config = dict(
    model='contrastive image-text model',
    encoder_norm='batchnorm',
    encoder_depths=[2, 4, 2],
    encoder_kernel_size=5,
    text_encoder_layers=7,
    text_encoder_norm='rmsnorm',
    text_encoder_head_dim=32,
    text_encoder_parallel_block=True,
    text_encoder_inner_norm=False,
    text_encoder_positions='learned',
    init='kaiming_normal',
    muon_scale='original',
    momentum=0.95,
    weight_decay=0.1,
    adamw_weight_decay_other_params=0.01,
)
Rows from block 2 of the text encoder of a small contrastive image-text model, named by matrix and row number. Rows with one number belong to one neuron. Each number is 50 + 12 x the weight over its row's rms, rounded and kept within 0 to 99. All counts start at 0.
After each neuron's rows are labels from the 100 texts, of 14848, where the neuron reaches its largest size: "fires on" is the input token at the peak. Only what is clearly more common there than usual is listed. The data: flat shapes of many kinds, plain or patterned, on busy backdrops.
# gate: MLP gate (text_encoder.blocks.2.mlp.gate.weight, 768x192), inputs 0-191
# fc1: MLP up (text_encoder.blocks.2.mlp.fc1.weight, 768x192), inputs 0-191
# fc2: MLP down (text_encoder.blocks.2.mlp.fc2.weight, 192x768, transposed), outputs 0-191

gate.304:50 50 50 48 23 50 48 36 50 50 62 50 50 29 50 50 50 50 50 50 49 48 49 50 50 64 50 50 48 70 50 50 50 50 56 79 50 50 25 81 50 50 50 50 50 37 48 50 50 67 50 50 62 39 50 50 50 54 50 39 50 68 45 70 50 50 50 56 42 50 86 21 50 36 50 26 50 54 50 36 50 29 39 50 50 50 33 56 28 50 33 50 31 50 70 72 50 40 26 50 44 50 31 50 38 50 50 50 68 50 50 50 70 70 50 50 41 50 50 50 52 35 31 50 90 50 50 50 50 50 53 50 43 50 60 81 50 33 67 42 52 50 50 36 50 25 50 50 50 50 50 50 50 50 50 40 46 50 28 50 50 50 36 37 50 50 50 50 50 43 50 50 50 27 19 50 21 37 34 50 64 73 59 65 50 29 99 50 50 63 56 52
fc1.304:24 27 45 50 55 35 50 50 27 60 50 50 50 45 50 50 47 50 32 25 50 50 50 74 58 50 65 75 50 61 55 50 50 50 78 66 50 30 50 50 07 50 30 50 69 50 24 50 50 50 50 50 50 50 50 37 50 68 50 43 50 50 67 50 50 50 55 48 50 50 50 52 37 50 56 43 50 50 50 42 73 50 50 50 50 36 50 50 20 50 65 50 05 57 67 50 50 50 66 76 55 50 68 36 61 52 50 50 50 27 50 50 73 66 50 45 50 35 33 50 53 45 50 56 50 44 64 50 50 50 50 71 50 50 50 50 50 50 50 50 50 76 50 28 57 50 50 38 50 50 72 50 50 50 50 73 45 67 72 50 50 50 50 50 50 50 50 50 30 50 50 50 26 50 50 69 41 53 28 81 54 50 99 50 50 50 38 37 50 50 50 50
fc2.304:50 50 50 50 67 50 50 50 50 50 50 87 38 50 37 50 50 49 50 50 50 50 50 50 50 50 56 50 59 50 50 50 50 50 50 50 50 65 50 82 50 52 67 76 50 50 21 50 39 50 50 50 49 50 50 50 24 50 50 03 37 45 55 49 50 50 49 50 44 50 66 50 50 50 50 50 50 50 50 41 32 50 23 50 50 07 50 90 50 62 38 50 30 54 63 50 50 50 43 50 50 50 50 73 58 50 36 65 62 50 50 50 44 50 51 57 46 50 50 50 50 50 50 43 50 50 50 48 79 60 64 73 81 33 50 30 50 50 91 50 42 81 50 50 45 15 50 50 50 50 50 20 66 34 54 50 50 32 54 50 50 50 66 50 50 50 42 51 50 57 71 50 39 50 50 50 20 42 64 48 72 50 68 50 43 50 50 52 50 60 50 50
fires on: "p"

gate.403:23 50 31 50 50 50 31 50 50 44 50 50 66 47 77 61 50 69 54 50 50 40 50 42 64 13 50 59 66 74 50 50 47 50 42 50 31 50 33 50 36 30 50 24 50 50 50 64 50 50 49 50 66 59 36 69 50 50 50 50 50 62 50 50 50 51 65 50 50 50 50 70 48 47 50 50 50 27 50 50 61 50 39 50 50 50 50 25 48 50 35 50 42 27 50 33 50 24 50 59 79 68 62 53 50 50 43 63 44 50 50 72 50 50 50 65 61 50 45 50 50 50 50 62 71 50 50 50 70 23 73 50 50 68 50 65 68 57 50 50 28 58 43 27 50 46 50 50 75 50 59 50 50 50 50 50 50 61 60 17 50 70 50 59 79 50 50 50 37 21 50 50 50 38 50 50 50 84 50 91 50 62 67 50 50 51 50 56 50 64 56 50
fc1.403:50 50 60 37 64 50 40 50 55 43 50 50 40 50 60 50 50 49 50 44 63 50 87 68 50 69 55 71 68 50 50 44 50 50 50 50 50 50 57 69 50 48 57 50 59 50 63 50 50 50 50 50 50 50 50 50 50 68 50 24 43 40 56 50 50 50 50 68 50 22 43 48 26 49 50 60 37 00 76 50 50 50 45 61 50 50 50 50 50 50 65 46 50 50 50 50 13 50 44 50 50 50 40 28 47 58 29 72 50 39 22 50 73 50 50 50 50 50 50 28 42 50 50 50 46 74 50 45 50 50 53 62 67 50 50 50 69 16 53 50 46 50 50 50 75 82 31 25 54 62 50 56 63 50 72 82 50 45 50 50 36 50 72 50 68 47 50 37 50 52 78 50 50 63 52 29 50 43 50 65 27 44 50 50 50 36 57 50 50 30 50 50
fc2.403:30 61 50 50 50 42 50 61 37 50 50 35 50 32 68 50 43 65 50 50 72 50 50 50 50 60 70 41 50 68 48 50 50 54 28 63 42 50 50 50 50 50 44 50 45 50 50 50 60 50 50 50 50 50 50 50 56 50 40 50 46 50 50 50 65 50 46 50 37 53 48 50 06 53 67 50 59 50 50 50 41 39 29 50 50 21 23 66 31 32 34 62 49 54 50 50 26 50 74 44 50 30 56 68 50 50 54 50 22 50 85 36 50 50 65 50 50 71 72 50 50 50 55 50 69 50 50 26 50 50 50 50 57 50 50 57 50 50 50 50 22 50 50 50 89 58 28 50 28 50 64 55 50 18 71 50 20 50 50 25 47 50 50 80 37 32 50 50 35 50 50 56 50 50 27 66 50 37 50 44 38 50 60 32 37 50 50 50 50 50 25 56
fires on: "k"

gate.582:23 50 50 50 50 50 50 64 74 50 50 50 57 50 50 50 60 70 75 50 51 31 50 87 50 66 72 50 70 84 50 50 50 28 34 50 50 51 50 33 50 50 50 50 50 71 50 74 38 50 53 22 76 50 34 50 50 50 55 50 50 50 43 50 41 43 50 50 50 52 50 62 50 50 56 38 61 50 76 18 55 50 50 71 41 50 50 50 50 36 50 46 50 35 58 50 46 50 43 71 61 50 50 50 50 50 55 79 62 50 50 50 53 50 58 49 50 50 50 50 50 50 50 39 69 36 68 54 50 50 46 60 50 88 74 50 44 50 50 47 50 50 54 50 50 50 55 50 41 62 38 32 22 50 64 48 26 50 50 45 50 50 50 50 54 50 50 50 50 50 87 63 50 50 31 58 37 50 33 50 42 58 99 35 55 50 50 50 50 50 18 50
fc1.582:41 50 50 50 53 28 50 50 46 50 54 50 50 42 48 36 50 50 50 48 50 20 50 88 86 70 50 35 62 60 38 50 50 73 49 50 50 50 50 32 50 50 53 50 50 55 50 50 50 48 61 30 51 50 42 32 27 50 50 26 50 50 50 88 50 27 50 10 50 50 41 50 30 44 28 50 50 64 50 40 51 26 50 50 42 50 50 63 50 38 64 57 39 42 30 68 30 28 50 50 56 35 40 50 50 47 50 50 50 05 52 44 50 50 50 50 50 50 50 23 31 43 43 41 63 68 50 62 53 50 50 50 60 50 63 50 80 50 50 52 50 59 50 50 50 51 50 50 60 62 34 48 45 57 75 43 50 54 60 50 72 40 44 50 61 50 50 72 50 50 70 50 50 26 35 63 50 55 50 65 61 50 70 58 50 65 41 65 59 32 48 50
fc2.582:50 41 50 35 50 43 50 50 56 31 69 55 50 50 70 50 50 80 57 50 49 71 36 75 50 50 50 45 67 50 50 50 50 72 50 68 52 50 50 50 20 46 50 50 71 36 51 47 67 60 50 42 32 53 71 31 50 47 62 11 50 50 50 50 18 34 62 55 32 50 50 45 50 50 50 50 38 42 46 31 53 50 50 41 50 50 43 50 33 49 19 64 22 47 50 69 38 64 50 37 50 36 47 50 23 50 31 50 50 39 54 50 50 50 50 69 50 34 50 50 50 50 26 50 50 50 50 47 50 56 50 62 71 21 50 50 52 40 50 53 21 56 58 24 45 50 44 50 91 67 72 50 34 50 50 50 39 67 50 50 50 40 50 24 55 50 39 52 17 50 50 54 50 60 50 50 50 50 36 50 36 50 68 38 50 53 50 50 50 69 50 50
fires on: "p"

gate.760:50 50 50 50 28 50 50 50 50 20 50 42 57 58 50 50 50 61 50 33 50 50 71 36 50 54 58 60 50 56 50 52 44 79 51 50 70 50 66 50 61 50 50 28 19 50 50 50 50 41 50 50 21 77 50 50 26 78 50 35 27 21 50 67 71 50 45 72 50 56 50 61 39 50 50 50 41 41 36 45 50 50 21 37 31 50 32 62 50 50 50 50 50 37 50 50 50 50 50 50 50 67 69 81 45 50 70 70 50 50 50 50 41 50 50 50 50 31 50 50 35 65 36 50 50 50 50 50 38 50 68 50 50 50 50 43 22 40 39 50 24 50 65 22 61 50 50 50 50 50 50 71 67 50 50 64 50 87 41 50 40 71 50 50 60 72 56 50 50 50 58 50 91 50 50 58 50 62 33 59 51 50 50 49 50 50 50 55 50 58 50 34
fc1.760:36 34 61 33 86 60 46 50 50 44 50 50 50 36 40 50 50 50 50 20 50 50 63 50 47 50 46 50 61 50 42 50 50 63 30 40 39 50 55 50 77 66 50 50 35 50 35 54 77 50 65 50 50 64 50 68 36 29 50 47 50 25 64 50 33 50 54 50 50 50 50 50 29 32 52 50 50 19 50 24 36 18 14 50 39 43 50 50 50 50 50 73 50 50 50 50 36 46 72 50 50 59 50 50 50 50 50 60 14 50 65 50 64 50 48 69 53 36 50 38 50 75 44 70 38 41 50 50 44 38 56 50 50 50 48 50 59 68 50 50 42 50 50 36 34 50 50 69 58 50 34 71 50 40 41 50 50 50 63 24 45 40 32 50 50 59 64 50 50 62 50 08 50 50 35 54 35 61 50 61 24 50 50 51 50 50 50 26 37 50 50 50
fc2.760:50 50 32 50 50 50 67 50 50 50 50 45 50 50 62 50 50 56 50 50 70 58 25 65 72 50 40 50 50 53 48 50 44 50 26 50 50 40 53 50 63 52 34 38 50 41 50 36 84 50 50 50 73 58 33 50 57 50 50 50 50 39 37 53 50 50 50 59 50 76 50 65 24 23 57 77 27 50 50 50 23 39 50 50 50 47 44 50 50 50 56 50 41 40 50 27 50 50 50 18 50 63 77 37 50 37 50 65 50 50 94 50 50 61 50 50 50 29 50 32 52 50 28 50 50 50 39 50 50 67 30 50 50 50 43 50 50 50 55 56 50 68 72 50 79 65 50 65 55 55 86 50 47 30 65 50 41 57 50 53 50 74 64 50 50 50 50 20 50 50 66 50 50 50 50 50 85 54 57 59 22 50 50 50 50 50 55 74 50 50 50 50
fires on: "k"

gate.347:50 50 48 50 56 55 52 78 50 50 50 50 40 78 41 31 42 50 50 50 63 54 50 50 25 50 46 50 76 50 50 27 29 57 37 50 50 53 46 30 50 50 33 51 50 27 50 47 77 62 50 69 50 61 77 40 71 44 69 50 50 60 26 50 57 50 50 64 50 50 50 46 32 38 44 50 50 50 80 50 71 50 33 63 45 50 50 50 50 50 50 64 36 29 54 70 50 54 50 50 50 62 72 50 50 50 50 63 57 50 34 50 50 50 50 50 50 50 50 50 24 76 36 50 50 50 50 50 48 50 58 21 70 51 50 50 81 50 43 38 50 19 66 30 60 50 50 50 50 52 50 77 53 25 47 50 50 64 75 55 50 20 74 50 50 50 50 35 50 64 50 50 50 82 50 50 50 63 50 77 50 35 50 50 50 50 76 50 52 50 50 50
fc1.347:51 37 50 50 43 50 32 61 50 50 42 50 90 50 50 40 50 51 51 50 66 50 50 50 43 50 70 50 47 24 35 50 54 29 65 66 50 50 75 50 50 50 22 41 20 69 31 50 50 50 50 50 26 29 67 50 38 50 67 50 41 49 50 69 44 57 37 57 50 55 50 50 50 52 50 50 50 29 50 50 62 50 27 50 31 62 31 50 42 43 65 86 56 50 52 51 50 61 47 50 35 38 74 44 50 50 84 40 37 50 23 50 50 74 50 50 50 50 57 46 38 82 50 68 50 50 50 50 44 50 59 50 68 30 37 59 50 50 35 35 50 38 50 23 50 50 17 64 50 50 50 67 50 50 61 50 68 44 50 50 50 38 62 43 50 50 50 50 40 50 45 35 50 50 50 34 54 50 36 51 66 50 50 35 71 36 66 50 50 55 50 21
fc2.347:28 72 33 50 62 50 64 30 50 50 50 50 60 61 50 50 66 50 50 50 70 41 63 50 50 50 26 40 50 58 50 81 50 73 33 50 50 66 54 58 50 50 50 50 84 48 50 50 50 33 50 70 20 50 50 51 58 79 50 50 90 40 50 50 60 50 50 66 39 50 50 50 50 48 63 73 68 50 44 66 35 18 50 50 65 19 50 68 50 61 48 58 32 50 50 39 50 50 56 00 51 50 73 29 63 50 50 57 50 47 50 50 50 50 61 50 69 50 50 50 42 54 45 50 73 71 68 50 63 50 50 59 31 64 50 50 50 50 40 42 50 57 50 55 66 50 50 56 50 50 50 50 54 34 50 50 50 69 50 50 45 50 50 57 74 50 42 50 50 50 64 50 50 50 61 50 80 49 50 49 22 50 50 62 50 54 50 50 28 50 49 50
fires on: "k"

gate.395:47 51 57 65 50 60 50 37 50 50 55 34 50 27 61 50 50 50 50 50 50 32 50 50 50 44 50 29 50 52 50 50 50 74 67 50 46 46 50 73 50 37 50 50 49 50 11 32 59 50 40 50 67 40 50 50 50 50 50 82 38 72 25 28 50 86 33 23 50 50 50 50 50 50 50 40 26 76 50 50 50 50 82 50 50 50 50 50 50 44 50 50 50 50 47 50 50 50 55 69 50 50 40 50 71 78 34 37 50 56 65 25 50 49 24 64 28 49 44 64 61 50 87 66 50 50 50 76 70 50 59 50 50 50 47 17 50 50 43 50 50 50 70 50 50 54 50 52 50 54 50 50 50 42 50 50 50 50 72 50 49 50 50 79 50 58 50 55 50 50 59 50 74 50 50 50 50 31 31 50 69 31 50 38 42 52 74 50 50 55 40 36
fc1.395:69 50 44 51 50 50 50 50 50 50 50 50 50 26 28 13 50 50 50 72 50 50 50 50 50 60 50 27 50 66 22 50 50 50 52 50 50 50 59 34 50 54 68 56 50 47 50 50 68 75 50 50 55 50 50 18 26 50 39 50 45 48 50 50 50 50 50 50 50 50 50 50 50 35 61 53 50 50 50 50 50 44 30 52 67 38 75 50 50 40 50 58 50 81 55 46 70 34 50 50 54 46 50 40 50 34 26 49 76 50 52 50 50 20 41 50 50 37 50 58 45 43 23 35 59 50 50 50 50 50 63 30 33 27 50 50 50 50 34 68 50 50 50 50 50 43 50 50 50 30 59 50 73 39 86 50 50 16 50 50 15 50 76 50 26 36 50 36 40 50 50 55 50 58 68 54 38 50 50 50 50 50 58 50 50 50 29 50 17 23 55 50
fc2.395:50 46 46 40 50 37 50 46 50 50 50 41 74 10 50 50 27 50 50 74 50 50 50 50 50 50 50 50 50 50 50 69 50 50 61 36 50 28 76 72 46 54 50 52 62 50 10 50 35 50 50 50 50 50 50 19 50 61 44 50 50 50 23 50 43 50 60 64 50 65 50 50 50 50 50 60 50 22 50 68 37 50 34 71 32 50 49 48 50 48 51 50 79 55 12 50 50 46 79 48 50 50 50 50 50 53 50 55 62 38 50 55 50 09 67 60 50 51 60 37 50 59 50 15 57 50 50 50 44 46 35 50 42 70 44 50 66 51 41 50 50 50 68 50 37 72 50 50 50 64 81 55 50 50 50 50 50 50 50 50 50 43 53 50 50 50 50 80 75 50 63 50 70 50 71 61 67 50 71 50 50 50 73 35 50 50 58 44 40 44 50 50
fires on: "k"

gate.763:46 50 26 38 69 77 62 50 70 50 50 50 72 50 85 63 50 50 50 59 30 37 72 50 40 50 58 50 78 50 27 50 38 50 43 50 62 36 50 67 50 50 50 48 50 50 45 50 78 50 50 83 50 41 50 50 50 63 50 56 50 60 53 35 50 36 50 46 50 53 50 60 50 50 33 50 50 50 24 50 50 66 37 50 63 46 50 14 50 50 50 50 78 52 50 44 63 46 50 50 85 61 63 50 55 50 50 50 50 50 37 50 50 73 50 50 50 51 70 35 50 50 50 50 50 68 50 45 50 23 39 50 56 34 50 50 38 64 11 72 50 50 47 31 50 54 32 50 50 61 50 50 50 23 62 50 50 36 19 28 50 50 50 64 50 50 50 50 71 50 50 56 49 50 50 50 48 77 50 50 50 50 50 63 50 34 50 58 50 50 78 25
fc1.763:50 42 20 23 50 50 50 50 50 57 15 59 50 50 50 50 50 53 50 73 65 72 84 50 50 50 48 63 40 50 50 50 50 50 50 50 85 50 33 50 62 72 34 50 50 65 52 86 66 75 67 50 45 50 57 50 50 58 50 50 50 50 51 50 50 50 50 50 50 55 72 50 50 50 40 50 35 21 34 50 50 50 62 50 59 63 50 50 37 50 50 50 50 30 53 42 50 50 50 50 50 50 70 23 50 68 50 50 58 51 50 57 56 50 15 50 41 50 35 50 12 49 65 50 51 50 51 50 74 50 46 61 50 50 50 35 50 66 14 50 50 50 39 50 75 55 33 50 50 50 50 69 50 50 70 50 50 50 32 35 29 60 50 62 69 50 51 50 45 50 73 50 50 50 50 30 44 50 46 62 50 32 50 21 50 24 50 50 50 50 56 43
fc2.763:40 36 47 50 50 29 58 40 37 50 42 37 50 50 50 41 21 32 57 52 59 52 56 50 73 50 24 63 50 50 50 66 30 50 68 50 50 50 89 38 70 42 50 50 50 50 57 50 66 64 34 50 35 68 50 50 50 65 50 40 50 26 50 46 50 50 25 50 38 73 50 50 50 32 50 50 50 50 87 50 55 50 50 50 58 43 40 50 50 50 60 50 50 50 38 64 50 51 50 50 50 50 83 25 50 54 25 50 24 65 50 43 50 50 50 50 50 50 50 50 67 65 50 39 75 50 50 50 50 50 50 50 50 41 67 54 50 50 50 50 50 45 50 20 50 50 50 59 59 50 50 90 50 50 52 77 50 50 63 32 58 50 90 50 50 50 50 50 50 50 68 66 32 23 42 50 70 27 50 50 50 50 50 50 50 58 50 63 73 50 26 50
fires on: "k"

gate.593:50 50 50 50 50 50 54 50 50 50 69 37 50 50 45 50 50 54 50 72 50 42 50 50 38 47 50 50 50 50 50 69 50 93 50 50 65 50 50 77 50 46 50 61 40 72 34 37 25 42 29 39 50 37 38 63 50 50 50 50 50 40 50 60 50 50 50 50 86 50 50 28 50 50 50 50 67 50 29 50 98 69 50 50 50 50 56 50 50 50 50 50 20 49 50 50 21 63 50 50 17 59 50 50 50 66 50 50 50 50 50 50 50 65 50 50 50 76 21 50 50 37 60 50 50 77 50 50 59 48 50 50 50 50 67 50 50 42 50 50 69 68 69 64 50 50 23 23 64 37 47 50 50 50 50 50 61 47 50 68 50 50 50 50 32 50 50 50 50 25 50 50 29 50 28 50 77 50 24 50 39 35 50 68 24 50 62 50 44 50 50 50
fc1.593:38 65 84 50 50 43 43 56 38 50 58 50 50 50 71 50 28 57 58 37 50 41 21 50 50 50 45 49 27 50 50 50 65 50 37 50 50 50 50 50 37 73 50 50 50 50 37 79 84 50 50 68 50 69 58 50 50 50 50 50 60 50 50 50 93 50 66 50 50 50 50 68 28 54 30 50 20 50 50 48 23 36 50 29 79 26 34 50 50 50 54 50 50 50 50 50 67 50 33 20 50 50 50 50 50 20 50 50 50 50 50 11 50 50 50 50 50 50 50 44 64 67 50 50 50 30 50 74 50 50 50 32 50 50 50 40 50 50 63 50 50 47 50 50 50 66 50 86 33 50 57 36 23 69 53 65 50 52 50 48 50 71 48 50 50 50 50 50 67 50 50 50 63 50 50 50 50 33 50 50 66 49 50 48 28 59 50 50 33 39 50 50
fc2.593:74 50 36 83 50 50 33 50 26 54 20 50 50 50 83 55 50 50 50 25 42 43 50 50 56 50 50 62 50 50 41 50 50 50 46 50 50 50 50 62 50 24 50 50 50 20 71 50 74 50 63 41 35 26 51 50 64 50 50 17 15 50 50 50 50 50 50 50 47 50 61 65 50 72 50 77 50 50 50 50 50 50 50 50 50 50 50 50 76 50 39 50 64 74 50 50 21 50 57 50 50 22 68 33 50 58 50 50 38 50 50 50 50 50 50 50 50 50 50 50 28 50 50 81 50 54 50 65 36 50 65 50 50 52 50 50 65 59 50 50 50 50 50 52 68 50 95 50 50 68 50 37 50 50 50 50 50 50 37 50 74 50 50 44 50 50 54 56 50 50 50 35 48 41 50 50 50 45 50 56 50 67 95 50 50 19 50 40 42 50 50 50
fires on: "p"

gate.583:41 35 54 50 50 49 23 63 50 50 73 50 50 43 55 50 72 50 64 29 50 29 50 72 75 60 50 50 70 61 50 50 50 67 49 79 50 46 33 45 25 52 50 50 65 58 42 67 50 50 88 37 69 48 50 20 42 50 50 30 50 50 56 50 30 50 50 50 49 50 50 52 30 34 50 29 70 56 68 31 51 34 44 41 53 47 50 50 43 50 53 50 50 52 50 58 42 50 50 50 59 46 50 43 70 50 50 37 68 50 50 50 77 50 50 50 50 50 50 49 59 16 72 50 76 70 50 50 41 50 45 62 50 50 50 32 75 50 63 37 50 50 50 40 62 50 46 32 50 58 21 26 32 50 74 54 27 50 49 50 50 50 42 37 50 43 53 50 50 50 65 66 50 50 36 70 50 50 60 70 50 50 82 50 50 37 50 47 63 50 33 63
fc1.583:50 45 44 50 47 50 50 60 39 53 65 50 50 48 57 65 50 85 57 50 50 41 35 58 54 50 67 50 58 82 34 38 62 66 50 80 28 50 50 50 50 54 50 50 70 60 49 62 50 73 68 29 50 55 56 27 41 38 43 32 49 62 62 62 50 46 46 50 34 74 82 50 50 50 50 40 50 50 58 38 50 39 50 49 50 50 25 41 36 40 29 50 20 50 60 52 50 51 41 43 57 38 35 50 50 50 50 47 50 29 31 59 71 50 50 71 44 21 40 45 59 33 49 50 75 50 82 49 50 50 65 50 50 57 34 58 69 50 73 49 49 46 50 39 63 32 47 30 50 35 69 50 50 50 58 55 50 50 50 35 50 50 50 50 67 50 50 50 31 50 78 50 45 50 50 50 06 59 50 50 64 64 69 44 34 50 50 50 50 50 50 53
fc2.583:50 50 64 42 64 50 58 50 32 50 59 63 33 39 50 50 25 59 41 55 50 50 50 68 50 50 58 50 50 75 69 45 68 50 29 74 27 40 31 77 44 50 50 50 74 34 50 50 48 64 50 55 50 50 42 50 50 50 68 13 50 48 38 63 50 40 50 50 50 56 50 31 50 54 50 39 38 61 50 50 55 50 50 43 50 27 40 61 50 50 37 44 24 50 50 64 50 31 52 45 50 34 48 43 31 50 50 77 59 50 56 24 59 50 61 50 50 50 50 28 52 50 35 10 72 50 50 42 50 73 73 50 60 50 59 50 50 35 50 50 42 64 64 57 64 19 50 43 50 48 73 39 36 50 54 35 37 50 47 54 53 23 59 37 50 50 50 73 37 72 46 36 50 50 50 60 30 50 38 50 50 50 50 65 50 50 64 21 48 39 31 50
fires on: "p"

gate.111:57 50 50 15 50 64 62 63 45 48 40 45 50 50 32 50 23 50 58 31 53 50 50 50 50 40 51 41 50 50 50 46 64 50 24 69 39 64 30 25 55 50 50 50 50 57 50 50 50 50 58 36 56 50 50 50 50 50 50 50 50 50 50 56 33 64 71 50 55 50 60 50 55 50 50 40 50 50 50 44 76 50 50 42 50 29 31 54 50 50 40 28 18 47 50 50 50 72 55 50 50 35 51 55 50 50 50 67 50 29 71 68 83 50 50 50 68 50 50 50 50 38 50 50 50 34 50 71 75 29 50 69 56 54 59 64 50 50 85 44 50 50 32 44 50 50 50 58 60 47 73 22 50 42 50 63 47 15 50 50 71 75 24 50 50 28 80 50 61 58 42 58 60 50 50 50 50 50 50 50 50 50 50 50 19 50 50 50 50 50 50 88
fc1.111:50 50 70 50 49 32 50 50 56 46 50 50 17 30 39 59 57 50 55 50 50 50 50 49 50 58 67 34 65 68 50 56 47 53 51 50 50 50 39 50 34 50 50 50 60 50 49 50 50 72 75 77 59 33 59 68 57 50 50 68 56 50 40 31 47 94 72 63 26 50 50 50 43 37 50 39 66 35 69 50 83 53 50 50 50 50 59 55 30 54 38 50 50 50 38 63 18 50 50 44 69 50 50 50 50 48 32 45 43 50 37 74 49 29 50 46 50 50 61 50 43 69 50 54 50 73 50 61 50 41 50 50 50 50 50 50 56 63 77 33 50 58 40 50 50 50 50 70 55 50 18 50 60 50 39 48 25 50 50 37 26 26 50 58 50 50 57 46 50 50 74 57 50 50 62 85 50 71 34 50 60 64 41 50 78 47 33 50 50 50 50 50
fc2.111:59 50 50 67 50 31 48 17 29 43 67 50 50 66 27 50 39 50 44 34 58 50 50 77 43 58 50 66 54 50 48 50 50 64 30 74 50 73 44 50 50 50 50 50 61 47 50 50 50 64 50 66 50 50 46 44 50 28 30 40 53 39 35 61 56 71 50 64 50 45 47 31 53 50 63 56 50 37 50 50 81 50 65 50 50 65 50 50 54 83 50 55 37 59 46 50 51 63 50 50 55 35 47 43 50 60 50 50 58 50 50 39 50 50 50 72 57 50 61 44 67 50 50 50 26 50 34 51 52 50 50 55 68 56 50 26 22 46 52 58 48 50 50 41 07 50 56 65 65 09 50 52 59 50 69 42 44 34 50 74 48 50 52 50 61 44 77 50 50 50 76 50 50 50 40 65 17 50 67 58 50 52 46 67 27 50 28 60 50 50 48 50
fires on: "p"

gate.587:78 73 35 41 50 50 64 50 50 46 76 50 50 50 50 40 50 64 50 37 50 28 59 69 50 50 64 50 50 50 43 50 50 32 50 50 50 50 25 32 25 61 50 36 44 47 66 36 50 50 50 28 29 50 50 50 40 50 71 69 57 50 26 50 37 50 50 55 50 50 50 69 59 50 34 30 50 78 27 50 43 50 65 50 50 39 50 50 39 50 50 50 67 35 50 47 50 50 36 50 42 39 50 50 50 50 65 50 49 40 39 50 34 69 61 69 50 50 60 34 50 65 50 57 32 33 42 50 50 42 50 50 57 50 50 50 35 32 17 66 50 60 37 65 29 50 90 79 50 50 50 50 43 50 50 36 50 48 84 28 50 40 50 54 55 69 61 64 50 41 34 33 50 50 50 50 50 65 50 50 50 50 50 50 80 57 59 36 50 79 32 50
fc1.587:68 50 44 67 32 50 50 50 50 60 44 50 55 77 24 50 50 50 18 50 50 50 39 50 50 50 50 38 63 50 35 50 50 43 50 50 50 50 50 30 23 68 50 50 50 50 50 50 57 71 31 50 50 27 74 36 34 50 67 42 38 50 50 76 50 33 50 58 50 50 50 50 60 50 47 50 39 50 33 25 42 48 45 50 39 66 50 59 37 50 50 50 76 50 50 50 50 50 61 50 44 67 28 50 80 50 50 51 62 50 50 38 35 63 25 64 50 52 32 50 36 50 50 50 37 79 50 50 47 50 68 50 25 55 50 53 50 59 39 67 50 37 50 40 50 50 64 50 59 34 50 66 50 50 46 45 11 72 59 54 50 50 69 57 50 50 58 50 78 50 77 62 50 50 61 36 70 50 60 50 25 50 40 50 64 74 50 27 37 76 50 50
fc2.587:50 64 50 34 75 12 50 62 40 50 61 50 50 50 67 62 50 50 38 50 50 71 47 50 50 50 50 50 50 50 50 50 50 50 56 65 36 34 38 70 42 67 50 23 50 50 26 31 79 50 50 50 50 35 50 50 50 29 64 50 50 50 64 50 67 50 75 50 37 43 61 30 50 50 50 50 50 58 86 50 50 50 57 50 50 50 29 50 50 50 50 50 78 50 23 50 50 50 65 45 49 50 50 44 50 33 61 28 32 21 50 50 50 50 50 41 50 44 50 28 76 50 72 22 32 50 50 39 50 41 67 67 50 76 50 50 71 55 50 40 36 50 50 50 64 38 50 53 03 65 50 50 50 50 66 50 50 50 44 50 39 50 50 50 50 72 63 50 80 42 50 50 50 44 50 50 50 25 50 50 50 50 56 50 50 50 29 52 50 50 50 37
fires on: "k"; "b"